{
  "arch": "convnext",
  "dataset": "numbers of one to four digits printed on busy colour backdrops",
  "kernel_size": 5,
  "ema_decay": 0.99,
  "warmup_steps": 100
}
Rows from block 6 of a small CTC image transcriber, named by matrix and row number. Rows with one number belong to one neuron. Each number is 128 + 32 x the weight over its row's rms, rounded and kept within 0 to 255. All counts start at 0. Numbers have three digits each. After the name is the row's rms in percent of the matrix's.
After each neuron's rows are labels from the 100 images, of 14976, where the neuron reaches its highest value: "top examples" is what is common among them. Only what is clearly more common there than usual is listed. The data: numbers of one to four digits printed on busy colour backdrops.
# fc1: MLP up (model.blocks.6.mlp.fc1.weight, 384x64), inputs 0-63
# fc2: MLP down (model.blocks.6.mlp.fc2.weight, 64x384, transposed), outputs 0-63

fc1.330 097:098088091123164120149155115149154134096126086141150151155232079091113112147125132164078173127153135084130116131089084093078118117095105099129110206087160122156075121190097105125139123153124144
fc2.330 096:086216149083109095086164113060115122154110148179171133132049144115130093163100106079139111153049127133128141126162125149086146087112114101126098149124159093135090136164123176165117120122142102
top examples: the digit 7; last digit: 7; pink ink; first digit: 7

fc1.190 070:116126174104096179123129201119112162141192143176141114145090172087170131095119123146108121107066140129071112132139098140175166160109140179165107106150125202104171175107111120164114101088162151
fc2.190 072:110052097133166152146143141119098173135067125112089156140160190168160128086138126141173122093082120159136150110108136149127077128083061076100099172099128190113149156157179124172122137138104099
top examples: the digit 8; length: three; first digit: 8; last digit: 8

fc1.182 084:100138128114149161124196144130082148134165100186186125133143191165118088139138083108155172094158133127134057141131161123134108109158118133094165181168135162120188087070155094099150091172108124
fc2.182 086:150084099132074138136195142119126144097094203162108120150078097086104107138120148157099082105175186141136133153091085190168145130076071137118111092094139145156149101133180117087099146117140103
top examples: the digit 2; last digit: 2; blue ink

fc1.246 082:098137093121127088171085113113117189119086104146161101132120131246139180123115125085158177165078102171133153106155106110171104153115111095114166152125132161135101160094110148165105119134140193
fc2.246 083:084165141090092152096168101103158128127147138134069127141154141108116182148119108089160123049127071135149104144182147206080113125096187097138104089115115090139120072191113165126107114148121117
top examples: the digit 3; last digit: 3; first digit: 3; red ink

fc1.340 090:153159136122144153153101126139098152151118074138110112115142157145147045180123082119148032140162147153127129150193107141104168068133119112181100124166150196158143109127153070122157111119110166
fc2.340 084:104155140175187089145126131112089176077127143140145165109171134091121131165148164125159074099125142133106159124115159127148089089130168162057061112112083091111176118163137114128193109126200139
top examples: length: three; the digit 8

fc1.198 142:140137117086192120107111137111107100227104159131150122130138109072168137132155098166137086142121122188130095182128111146185145149108100117124128082113137115145160161190116038129135067128132139
fc2.198 127:155124094172134134119151094160106165095122114074138161100167147105189121110116179113110065124087106159155162145098127094137191101099127050186135154118141144146121108106050120112138168191131132
top examples: last digit: 9; last digit: 0

fc1.169 066:136162123166094122133103124113097124141117099188111098088143121137076150125163084129154151060080081194105112112149126091098129148096161159153139154127083124047111056157115138108062120132099165
fc2.169 079:051140063101100126097157072133111095093060154126145131079181157173125138082167103133138156109148121178089094138134107142112111152180129162095114116125106104063144104100147066146161112091129122
top examples: the digit 0; red ink

fc1.61 115:169137155103136172132129171049085178126237093134101121148137099167138143138120195111101127160132113102118132101142096124183097110126137101142128080103148184193119120149130093112146091101148145
fc2.61 099:112118144123187146134150188108093160190104081116147110134179119098106147148188153154150125111148134115159177116075134115143107116125100099132137204119103138187078044163162145101110124163111087
top examples: the digit 8; last digit: 8

fc1.352 082:177158091137152116147138161104165100097132146171049111116153111119141083167144157091108068116097161163158126128153131115116075107154105121191173136079134194159097128107172117106118093109089067
fc2.352 083:056132132144129128183138161134083107138104141063095121126135108163150113146146129086124136121134126108123189055101158158083144125109200116070163139139078160185132094167133121101153138192171151
top examples: the digit 8

fc1.60 101:177155172125164064158168089136177129086122153141132137164150108136107119117125091101080122176158102137151078127163123137110146132092100070150105101146197097176051185164118152140158146087137122
fc2.60 091:118100154101129165146147085128139122185137087134094123117045136160140040140115167112125141136089086103131131125155134176153098152169116168124115189152128132140100088154173171094094158081185085
top examples: the digit 7; first digit: 7; last digit: 7

fc1.30 101:193129154114113113126182106147182123058158135110168114177097163127098133127138111121115125158128088116103144145073101134077175125095129105139075093144157097130120106191191174060161164154117104
fc2.30 105:165134097158164148151158086119166109164137102099144123138104119147158102102106089125173128149081115137161113138145084199194159100118114163180128057147171148069122126069126101130070105110097079
top examples: first digit: 8; last digit: 8

fc1.350 095:099041127103180102109093124164117077114131120133112105166194078083123111095188073131114143154101134160124095133068156098117147133203121125097121083129095066138125101166132106135141142112092125
fc2.350 100:142124118112127193134184137079153215164122120096128120150128164154113177123153058104105153104132089123131123139149088169084148111202160105084102156156117123125167119099076103100107086096154087
top examples: on a plate

fc1.31 108:147123079073180140164168173148153114162070123155058052146098144135112094164169154121118149074085159151153079104120078161141141165106155127106134139163099104147136158105133120112116077153116081
fc2.31 117:146151109170106125151164094184167096138103171102049140099078087162159097104132169098136152130081147049112114147118148094083126162092155096159157185096112171137136131124150171166135152147140097
top examples: the digit 1; last digit: 1; red ink

fc1.79 143:121099160161088102105110027115124165107144157134108205136112127164124126098112142097129114150163065068099142061129087134095141135127089175156112155132099147080124121173106185105142122171149141
fc2.79 149:109128102133131187081158077174123161153148144122037078108174134170167094112108160102123098097122128119145130163147082114133131117122147113136146107123127127071108126163064160160104168220137098
top examples: first digit: 8; red ink

fc1.145 069:095234053138135124157142141081098090166140137104114151163139090109145177107121133167076127166138142141161130059127110106134061186088164147114174131137155103098109130093123114141126124131170106
fc2.145 072:165113134064105124113070132098164112105132125129086057089145144099144181151126176115089174138104111144115096176158122117114150192135117108121140129150142060090101208148141157115092169178093134
top examples: the digit 1; last digit: 1; red ink; last digit: 4

fc1.280 070:148111161088178109114130077124093153119127151117145129174087162205108172073145098118144124141116095129094119114095064115112097107121142188138080164079108163093118147045134121156111184144142160
fc2.280 082:132092139152159145057187115119132153059090106077150063153151123118153108088111142092159164090130203099191111085100129124137143147116101120124122085165149169130128110132083137157177088171120120
top examples: length: three

fc1.52 141:156171119118142108167100139054113132151106110176150156108166103131141137151168095106087178080077161165118124133107114128105137182100080130178108180113129092104126082237131154117116135120157125
fc2.52 154:114174121109117124186077078163099095075111129177108151067110147148107083165113124169143131082096138160096099106172112149116122151117155129127144187165139036079179140127168127123152141130115166
top examples: the digit 1; first digit: 1; last digit: 1

fc1.284 103:148082163122171186120165137094084140107165140164191085173141120111110071091125151148112170130122159160109159114223086114141106136103097141089079093130091183152161106110157111149156107143120130
fc2.284 097:113102113128149143139120221099100148084129164117189186123134132104119127135089170109146129119137134149118178052076158051133095117128153125128127114130098128188116125113098086112137145189056140
top examples: the digit 4; length: two; first digit: 4; last digit: 4

fc1.44 123:144202031128081160070102129118131100124094094102118140097091134148126129115141071072153079104156145118161120103178193119129115177082139135147114171172158140088121115146146119179136140139120145
fc2.44 105:071161135147104104090110145126111146098097142114110169127167158096142099125123090129095101099083162175143101118182143118162147189082160080150116184103157032121136165119147109150141109072089092
top examples: the digit 0; first digit: 0; last digit: 0

fc1.232 084:067079125109080119142112076174100079125139107111150091104117170108138139075108122052120151083078128122178125102129131177095085151113081173147138150172143060108120126117150112173143105082122103
fc2.232 087:139128168163167137084083141176170127109141138131189144091173087111138199162132160147123100132128098187081121133118086165110180077168119073128130158088066105148141118126063128148107161114120138
top examples: on a plate

fc1.196 083:142140089124123148128157156082152143160135083176128080128110117116137122115171145091147028144116114066095142082108142120103115128156153059176167200137124065115109188148118094123112139111140092
fc2.196 080:122126114113077083151161164103119125124041114137061190114109172192124113121202106145178149130150097134106105091121149114165120143100073151156092113145083108087104155119093147144159134181136148
top examples: yellow ink; pink ink

fc1.130 142:130152145139150096090175109123108144053120073173148097160155098152136093143144115101142127135149143092136057121122120170130140118094108138115207079208093144144131130133040122117107129073161126
fc2.130 129:171097085120156129192117131149139120143133089060121113152106115189089128083131184147152186152111084151097134143091132145140108103079098139107155131073055134157114102151161187136137127196107114
top examples: first digit: 8

fc1.140 178:104067142097138130115068110101125127125084161141129137136112118146146152095159092102124127109067111135116198091137112144175112154111104149148042143167105096107131138139181143172121195155112039
fc2.140 150:109177172112147102122167145152140150078108099120144096119128105149122145144096127092183168104103120124147158189034144178092127132073104161098113110107085122138141151158131106188178086178121181
top examples: the digit 7; the digit 2

fc1.102 168:102109114129150150115116094123192159177133123114141107177066164046131126141208167133072075143171134117118150121102112177079164165118128114152176120190119122121091168133144129175150129105129138
fc2.102 165:160136143135120100083120184133168102137145137120109127097145136086131109190095188103192149063182116165158161165092136129094091136120074188135109124140125175163090159138141065171113129097093141
top examples: the digit 2; last digit: 2; red ink

fc1.94 080:124073136073131183124140136090156123135114138106109104118105102156144100112139089169205115199075094114072044139119097113129159150100093157117070109146148117165137167102090132137088166118158108
fc2.94 089:146135111103127170144158078149146162150171135096131178138089153098162142074174063089118203107109132166143128078053104159123122131096096129148102139140151174112134171118144163172178178098134125
top examples: length: one; the digit 2; last digit: 2; first digit: 2

fc1.347 080:151089105119122116091151150178138103106090119175091167118095123159167074120141159131098124125111141202078101130136101094111067137112158096114197176139143123150168153137102166072107066132178090
fc2.347 072:100167189085131150121133110119133138156122114120097076101136110167083159107108155175106196164154108077097142144090100172128056101126136067082184113123071124137151144148146178115145148152178112
top examples: the digit 5; last digit: 5; first digit: 5

fc1.117 108:142113124138122110170047164051130143132153106148107137152149149146156120101121125051155120154157068130124116118101164124155201115141121158139057140129144088145118128142139109233084142135150121
fc2.117 093:157118145095140084144127120166150069158099103161116117111168106150103083104127141091135109145141134137096155192100169164081135158006139166120120127105107157096126133172155131157147140086080181
top examples: length: four

fc1.295 119:152115065139042140116158156138125086127134210123171120156084140094148121100159148098074165127097073092175100096115093128100128145100073171154083145108134148131124139136117158175183128128099150
fc2.295 105:159120120206163078095160139128103144139152073156114115080141122132137185127150114134141137193090065176110091101119188077114129093116101089105135104110090108103163136141046117137121148163119094
top examples: length: one; the digit 9; pink ink; first digit: 9

fc1.368 074:139110128066120165088126142124131182156222103180151112125170141130095080136141169166093179134121118105115167080176120123118098141118134136085129077106132171180180102082131156162161140144110087
fc2.368 079:149131137114194122148168143111113184102149168073172165113137105058124098157093138166100122131103175092101163109118103149138093096063126126157100160128065163144108105132156135117095143176069182
top examples: the digit 3; length: three; last digit: 3

fc1.62 141:045180145119129156107094107226086094076078130121092121118124097166143120117136097052127123119146091119114081123122088104119118134166078136066172091142154143122123120134151087117140124121107088
fc2.62 183:109127146152131148097105112137127223164161152089134118074162074107117100105144065124106171134130149158119117121151119131129162104221112066096155120120071125108147178169115161131096121081100152
top examples: first digit: 4

fc1.361 085:149148127125138085110118033117117160120122147169148184148087101117131087180126043137110170168144104116134104169075123156115122110122167075157097109073138148170159164164083142147081111118127124
fc2.361 089:092119163156145184141110063061098123150147125157105147113098105130131092138149152126138077196127167078151117073151121127175159130151091059132170151083093142156124143145088121127170105159127062
top examples: the digit 4; last digit: 4

fc1.241 102:145158124057139091171110126042115145153083125197098094145193134138130103169125108126085143078080178142115101134124127161163112151114125171090142133102121110177134152144123124177094117187169105
fc2.241 099:142135203134111137138067085109193121131088150121092077107165087105158059138174097112078101084151157085133117133154147088088100159085146119180166141132112075119157137128110081153142112156142131
top examples: the digit 1; serif; first digit: 1; length: three

fc1.153 092:090084142108110101139162108107118198180103172158122148129072165119107178156128111178185112114111080180155117117155125131079109102132120126143104141109060123116163183064175179094144123108132145
fc2.153 101:134165133117105136086155092181169135146102150088118138145132179130116112077083101106090123136089119095192110144122091141124149107220172126152136069123126124101185182149132109198182155110118122
top examples: length: two; the digit 9; first digit: 9; last digit: 9

fc1.162 059:148095124075126077165168169153160102151161124183107110103124144051138109124187126151128135043108082135077104118179152170144138150122157105103177137173105098122126151075178162120137140153124138
fc2.162 066:114087109200106109101118092186144167164071123085084141098153120118100125106069125161104141144080135108106140155142079148074084100122186089098111095112072178144110131102178106133140156105113093
top examples: the digit 5; last digit: 5; orange ink

fc1.306 073:087124111100133115152110119083144163126173109134166131115070184093116136117131095071172136166178108084064091164120091100061162159103124153145147160122146181125098085168088160129118097126176162
fc2.306 074:114106114177145173122133126068131122184123198144134094111087107118156127152092147100136111102097125202106097166151123125091101145170120181160139113128112197074117153171088127143158179187164147
top examples: the digit 7; first digit: 7; last digit: 7

fc1.260 103:092138136134073122082150143173173152107178128112108117174108124102108110117138161172167082098173082140122132132198160168166079095137073101149101115142160092208128123125174128108100121070110118
fc2.260 096:142141134127149144163123108099105091088044100174134164124086130175159148091135092158110089102138103094170124107179094159098136140193148183159139141144145135204124101110190142125137141056117127
top examples: length: four; the digit 5; the digit 6

fc1.70 080:099085145116125094181119121133101116109159128142139146146168133103122072137150130156092102178175123132122109069093144128166147158148126136121072108222121128202153066153140070150152171087116089
fc2.70 080:084163145090249121146145062112144141145138139094147152105071167133114134132165118112149171085142127104112076116084115093121142107188156117126151136143062163175086082139144133109128140118138118
top examples: the digit 2; length: four; last digit: 2

fc1.351 077:123113139149129134074106131102161141116178142122079139097169131115099143125066106146188121151116137164106081118051112102127105149068135118155096189059135077117182121175122117179104162105091101
fc2.351 082:135139174095120128098141157133150080074098120117196157152060130099150106092138045109125197168088161098116147179132120103122195159111140106098139111126113169112107110120139149116100092062154117
top examples: length: four; the digit 0; the digit 6; last digit: 6

fc1.158 060:130136098118130103194115137127117134177208151114107115120106115135129095151191090142160178130149170102102111199133168145174134113112113191115098150113122112155183191112117101204121107163097149
fc2.158 075:185122131111136179125098084145083131176101110177123121143156111095124158126064114145155104062124165120159136080137151120093113136119145108101158102090187178097170165159071115139142217124108134
top examples: the digit 4; first digit: 4; last digit: 4; blue ink

fc1.272 120:113118094173141113113187098073125148120181196068152151163107131075089088049058110142130125129166109089169131128122137130068148154118132110153145130168144142141146096150132132072185145122119137
fc2.272 123:167139141092116161149087109147142101164202137091119139156105122112135096161154112121118123132103124076068140122106071144140133140104173160167174072192149130075119087105116086083105147212148130
top examples: the digit 3

fc1.99 067:134112135130117085122108131117175139227086178131074067175164092116182142143067056086134154110106111146124145116070149117103098135115153072130119152130116158118113176081157126134099143116144134
fc2.99 077:107090177101116114099124148138168143152116155122106107138118121146149104168113071095142157113114066090112158136173115132134136156171186085183109087102128126069167204186148179093139127107187104
top examples: the digit 3

fc1.69 069:135108123129124086175118151162098104061160132144105128159093085127099119164147132144084153191162129169151112097106174099181149107126104137178149141128163152152074171136065172148065147077148167
fc2.69 081:125118139081170159129120119135142120210105081130157146072105153158083168155112160135162111117163093159153114117119129140126121128093100121060193190144119154138176055155080117093119087175129116
top examples: the digit 7; the digit 2; last digit: 7

fc1.380 072:165091149160128149071164124113090150191094155114123154112155150159162123169137123118093132148111173139135143128160110071075095172101131079155141123109161117053122111170110168118183149078202137
fc2.380 074:093098133124108085144084121131145035149167104140151150168148126094099159142109170106154157147077081127105083115146157136185064125176091079124144167152169081081137095130138176117098105131113103
top examples: the digit 3

fc1.96 060:161192125154134126142150170107151135170126129128179099154167126174095116150135147070154170079126099185072168103153142090123064148153136161100045131135115168110104121185149107128095112140125084
fc2.96 063:113133110106064142144136178112122109111119157121105160140184126120149120180141114099191075127103174098086095092108141093092122149122124126137144150187081114126112233088172129102080101110159163
top examples: the digit 1; length: four; first digit: 1

fc1.118 150:141098177107122168098180170155125169122159123134116125156114117096144139099109120139158097087168121119075123105202157157178060145118124129122141056146058148178149116187117107116143093155177103
fc2.118 149:111136085149171130112156176085035172109090086151151174111133155125131113080107136146108075084148134136124125131110130100132109129133122145194176205119175093156130148101183129148117159073100138
top examples: sans-serif; the digit 0; length: four

fc1.251 078:115093162145138124108114138117110129182117102151110149143152142122095058111134143140153121139122059124135058100143157078114157118129169121060211163039097133153111147149179191133143120139114138
fc2.251 075:101075143104125121142144073119204117180186130170150091107121128150126100161178106187133178210138165119144103180120045138114116102098139145137128090110111131124168155150108144133176127099128111
top examples: the digit 3; first digit: 3; last digit: 3; length: two

fc1.303 131:123158097142159162088146099151069092101095062128129118153110128211126059146148111104108146137168088151134073120117134143110164155147102160103202113123121201159102141143179091157106114146133100
fc2.303 120:122190098141129131094134127153161120103150113135101134066148085125112077161141081136145154112124161149115076188108169168163155134138152109044126125088041167141170128137153132103171151111122186
top examples: yellow ink; white ink

fc1.29 073:158139073096112135147168172111130115118110157109056105102121167127066146111145154102069104090078188113124119085092082151102132121098138148131162150161076141153125145192178115060112135172128135
fc2.29 070:187085184237076150133123098134172113122107080121095131101102143117091085136115170109132186119138111143135124150157153087129147164106102162085186121127110147068083112142112103174133113111141134
top examples: the digit 1; last digit: 1

fc1.1 080:115122093165105173167165118194157126124120120136145084119079129158155099176125089159135078127092107121173158131088146079095088143098122120153088145204110114139156142134067072154094070168126100
fc2.1 072:088176099070086073136170079115129117123130115114105248101092122151113103131131114171107101111089161095135140176141151129123144076125141112147160088157139119073146116155151164124126076120085155
top examples: length: one; orange ink

fc1.215 084:113086155151174155154204222162080136169156074129120109113115185137106125107119128122156050105092170148163122188151132152142125123143096113170134111145117072130139153079135097130161145115129124
fc2.215 088:092103130149114127124221096138079129105123120176096217125111151148132132163128176094124084117156154116119117101173109151095156131087143074142164138115134059120122044136144078144147156144104121
top examples: on a plate; length: two

fc1.74 077:147134131106163122093069131147099121098069092120121148156133136181138143166119058113141133137109181125127090102128120099095133031186086090172115113101071148141080186141082125154132140123165140
fc2.74 086:084122158106122131110093126196156147157152128176171121149071108138139157118131104061146148097118097119154085134123154170138163077145103171114101069081136104078146123141102113082146040159169115
top examples: on a plate

fc1.322 079:061111140116106130155122158206153138115112133142129086137172129167112148153147078088092162159111077136103094138099140093124039159158100077062149095129136164118159113132115134116178066137096133
fc2.322 102:105100192110101144112153131092108170164161102150095133084131063097143092109073107116140089123109090144118080125175084171100157089191134084115130179140128151102121144183182173084142112106111116
top examples: orange ink

fc1.124 139:188123150125123182098167164130131184093219117157159126133138123134169132126175187145111143118087129124140103065157099111162092148135155108128107047109139144164180088133125162164151127158168110
fc2.124 128:128103096196189111116163181124141184209091147106143146119144096123167143110128122180128178132107141106106160145121093125135096090111072083173122184139116132140104123087139112097115132163051097
top examples: the digit 8; length: three; last digit: 8; first digit: 8

fc1.134 101:174125144109162111107200065125077179142114162131155185126137105140125083153157112097159150084105177107110096142119138161150097088102147140100114122143139171203157156051134117155148149146073105
fc2.134 101:159094139164110166143103115104091155098143194116092070183094128119172110103111112157076094128208093074121130123116152132132070118108095141104148102118158116175133147118087100133144212137126085
top examples: the digit 4

fc1.279 071:107117078114112150116127119155110105119121163162165089148129110160107120144149131163156146120164154179169184192121148180093179115116108115187130118123200141095159105220110180130140187095126126
fc2.279 069:106125091142103095102144173088174109119165132107157159110136123113087152159100153152098082148113116186153186076208159137133126136107103144070089150092123115157133131139104078092104106142124032
top examples: the digit 0; first digit: 0

fc1.211 133:110090100131169091112146122171147123132148159131085132113081082116169109042157109162165093200139133135112120141129037105144089159118122090114205118119150110101177099147082107133157108124152131
fc2.211 121:137200154113072149122086097111159178134151080115128130059168140101166137105061143099118144093128089132082131136149140140114113136162145074113137124210103113115109123080106117180160168174170128
top examples: the digit 4; the digit 1; last digit: 1; last digit: 4

fc1.37 072:038089121135165141121144097127138170112114137105169114109099095177162137111158120083153136109161180161149146143145084148090129141088096152130103069142089107184170111087145085120144088124051093
fc2.37 087:143177160119078154139137140121099120085156145187169190115103129114129079078145138098108134093169106169089097134099126074113160115167120078172187133086084161173122109088114156138090127118183164
top examples: last digit: 6

fc1.75 073:155129080087044085158081128119128131137112095205077178083163146117119100160167140105155112117105159130107127124141094168080124085171145093214135113110132117126106176145128124126169119107108096
fc2.75 074:078122143173131128121113156192113115138156134164113098094114070165148108100192156158137103147061136107052175030137120152101161114139112156090123118086098143100094145088134107154157114143119138
top examples: orange ink

fc1.104 148:123105162126106182142105142098141191079153076128133144177155151117137147116147135083087141162110156092069141167111142070124179164150054115130124113067126135131148142150201138096101109079082118
fc2.104 127:102076111117133130133114078107131104139134108137168141162088165125184142106123074107100122141189130095156083097172132098177130106158197121102136088116178165151146076127074172085201106120148120
top examples: length: two; first digit: 9

fc1.149 111:142132165110094164158043113087122167120097098147119135099141106079076119138169098129147051072187113110088118120152113133170123153126128128187135144160110143114074133151092092118129125074115061
fc2.149 099:127121087115131063158126113159094124133126134133164182132153190137122158071206121167134127160095169135151192084096149107176126171149109153188103118132112102166073161148147165108100075148136143
top examples: length: four; the digit 3; the digit 8

fc1.181 140:060108142144147193114199106115103168136149094137114135160146116160100102064139124190075146152171044102156097122151104157117104114129165173102171107135131185076127135106104126148112148116100119
fc2.181 138:209075124105085168148153051162103165116176175151160092123100106123089118136127117183095153156125133138084119129108109108106174100128082110116164154123164146143124131133068118118142116204087160
top examples: the digit 3; last digit: 3; first digit: 3

fc1.82 084:183121121134193133125124167153093120122137151176119166101139139107128146174178191080046146108118141165142079097146113178109095135101175080142126164134123108195143160136126167153085124125185143
fc2.82 079:136098172122138186114127131142149136147144134111096098120169096114091144110103199113196160139142116035089127127130097099164100150108139123100157175153070127149106067169090090095156147190128137
top examples: last digit: 9

fc1.364 127:064109176135164169147168112152099170113144098162147169148120119136116100094140098121103133129101101119129103151140156093161122159181071128078216182081146163112130059178156136103148107151098115
fc2.364 123:152145153091116126102123120156122207210148170189086092116075084122119101129102050157104152160114137123136089157117088128169177141128080122110148136133178147168095097135132101098149116102084150
top examples: on a plate; length: four

fc1.163 096:133024080128160156114182131182120180115148154122076117155135122133123140158137147146171116133158156143146088093127103150161132099111160091123098014112090112141139095127139141076117104162111128
fc2.163 106:141137093176137133106137100122112137127098147154209165165119120108215102136073146160112150152133068109142088166143144162125160132119121144137151223165159106144144087103107121125144196097084134
top examples: the digit 0; length: two; last digit: 0; first digit: 0

fc1.143 100:070196122162087144118162126148146135156147135147147121114064119126140152137133093122172086062113098165152081149192143093146102149122095166140110121150057125077053172122170142109141165145130119
fc2.143 095:109113097126137130117140110091046116113118114133120164126048170137061167134115126110150087128107145149155084132126083194126085170186138123169154137114167079126088177098114125181073107124100135
top examples: the digit 5; last digit: 5; first digit: 5

fc1.49 087:149152155092158141100125092095093162158151092098195136107138161173156162123125143126112126110115157140165095083184079180172146129099090135143190063151133204132129115158115140099114135073176147
fc2.49 088:133078082138129124149096174146146096094122085109119116105139122072102166143145155155111145118138086176095089190126125143130062077155099087129078103115083049148109085111158123094115113183174125
top examples: first digit: 8

fc1.223 089:178120122059094172066140162102045195166137131156180096142141100109105100150166172112138087150157188158138168172107136120161127112105134152111120061144135141127148108147158136120139105105120085
fc2.223 088:134093110162136123157134194084110186075128184056156138154138137093127136131134167094106056138158095150132173073130139131131101081118122105094138196165136142140172163156115120120075139107137079
top examples: the digit 4; length: three; last digit: 4; first digit: 4

fc1.139 123:054117058134114137104154130098116111092175135161169128120115179112157102118166136123119108147208086092112116121166157144045142087073149137127127108114103137119139120105133120222123149117080137
fc2.139 112:187143146168100147182087093135166115095164149178152124097130064157052104159115154175116115149119133142094160123098129108115146162116103132173151126108117144067134100119091123202177157073098143
top examples: length: one; last digit: 0

fc1.307 107:143107092107175091113156135106101127115159072136126126153165097072135067079148075123081137146137179102143154150128135148085130172108133104104133067169188143148125109177176069126100151165082161
fc2.307 100:134119141110145201141085170090146124089106137075124165121067177139140072150088155119195104121137171140127102107154093096168163151139221140101114122150131154099144115118154105118121180136143069
top examples: length: one; first digit: 3; last digit: 3

fc1.137 069:081086123069115133163162117129154116119086071141147111153042076146124175100151122172115130090079168176112116131108093103079071162111139143135129147110109150171148107127093126081089071132095141
fc2.137 075:115130178120029169118181120068099127138134150154102107073152135159131143093131130095078190105085177151125106167101094110133161064119135106108176133130145145094157108124168135173171100147113127
top examples: last digit: 1

fc1.89 103:113139113156166144164186108130137144139099117110136118157136127083137172156138079122103147090208147174167087120117189145114132136090129141139188187097115183050163141140129105183104073144132116
fc2.89 111:149173133142098143147122142138068051136146143115146145097112049178159143106108114121086093130091098182145152174080096131141107132062111128111135163110159148068167157148105109157144180073155135
top examples: the digit 2

fc1.363 074:143095098061138104093161141125110126107098109178149181122135083149180093125171166116181106147156153175156167201120141118153156109075156154127137110072145092153094116165144159070125114071141131
fc2.363 082:145143122181185095154129097040143158123129155147122097146148137121065151126139184158095126127098080191090182097175093166137109116155127106070114135168172128144148081126109127159173148124144094
top examples: the digit 0; first digit: 0; last digit: 0

fc1.276 077:124090090164140130148147101175100093145090119103121138117136083121142120208131107156148155146178100196113105132159138143085087116100132094171194150136151117084088165113113158185122106067178172
fc2.276 071:135143141124089129111095094136179066184151126181181155105145128164133189101108130156133111160096108144133167083170111172127094117159105144111150118130118107044157044149101140116159107167171155
top examples: the digit 7; last digit: 7

fc1.336 099:128128094113155070161154147120165138051153185120146096163125160116100099088081142176075093142176095111109120119173180124122123162113132113142118108150189102169132092163193108081130139076110118
fc2.336 101:157143138098139157191069101054145117153114113085156132115119114169135098157171134101151155075155129115109112185130099118108155114156152189151163120168097150108090032088137135096111168115161112
top examples: the digit 2; length: four; first digit: 2; last digit: 2

fc1.321 082:124140118135163141123082139178131090172129106122095192084124107122128075124157111058133126189175111154091075125112082176134141120166117104136135114176106139088131116165153172203115166132173082
fc2.321 085:073134115170119163144056113165189105162201122139140084119173163122129096110185091145132158086134111171140130077114164146123132121143161119070146134160092143104135167184166122190132135093149140
top examples: on a plate

fc1.110 085:181165152136146115107074108130107137091102128119152108144106141145135166095115096081117170105131142171119103142063104096123108086136162142168025175100126159127122115086172106125051153097097087
fc2.110 088:106172149114105091131136183146119124203098109118168056098170175130164143147105112114193154122139129136137133197132128124172176157154092149151100121084058129156160145124099115106098126124097062
top examples: length: four; the digit 4; the digit 2; orange ink

fc1.375 144:188094096139090157111092186124140135087132185128108169182035119163134109133137122121127135120119120130131137073160129123099162134128113131169065082124117094121162099167152176180142147195090108
fc2.375 122:104110125152128156070171177145162139120179144133160144085108115149152146126082104159140154165063154185125131121084117123153201086069122118182098135090126126068143129165119155110125090181079151
top examples: the digit 8; first digit: 8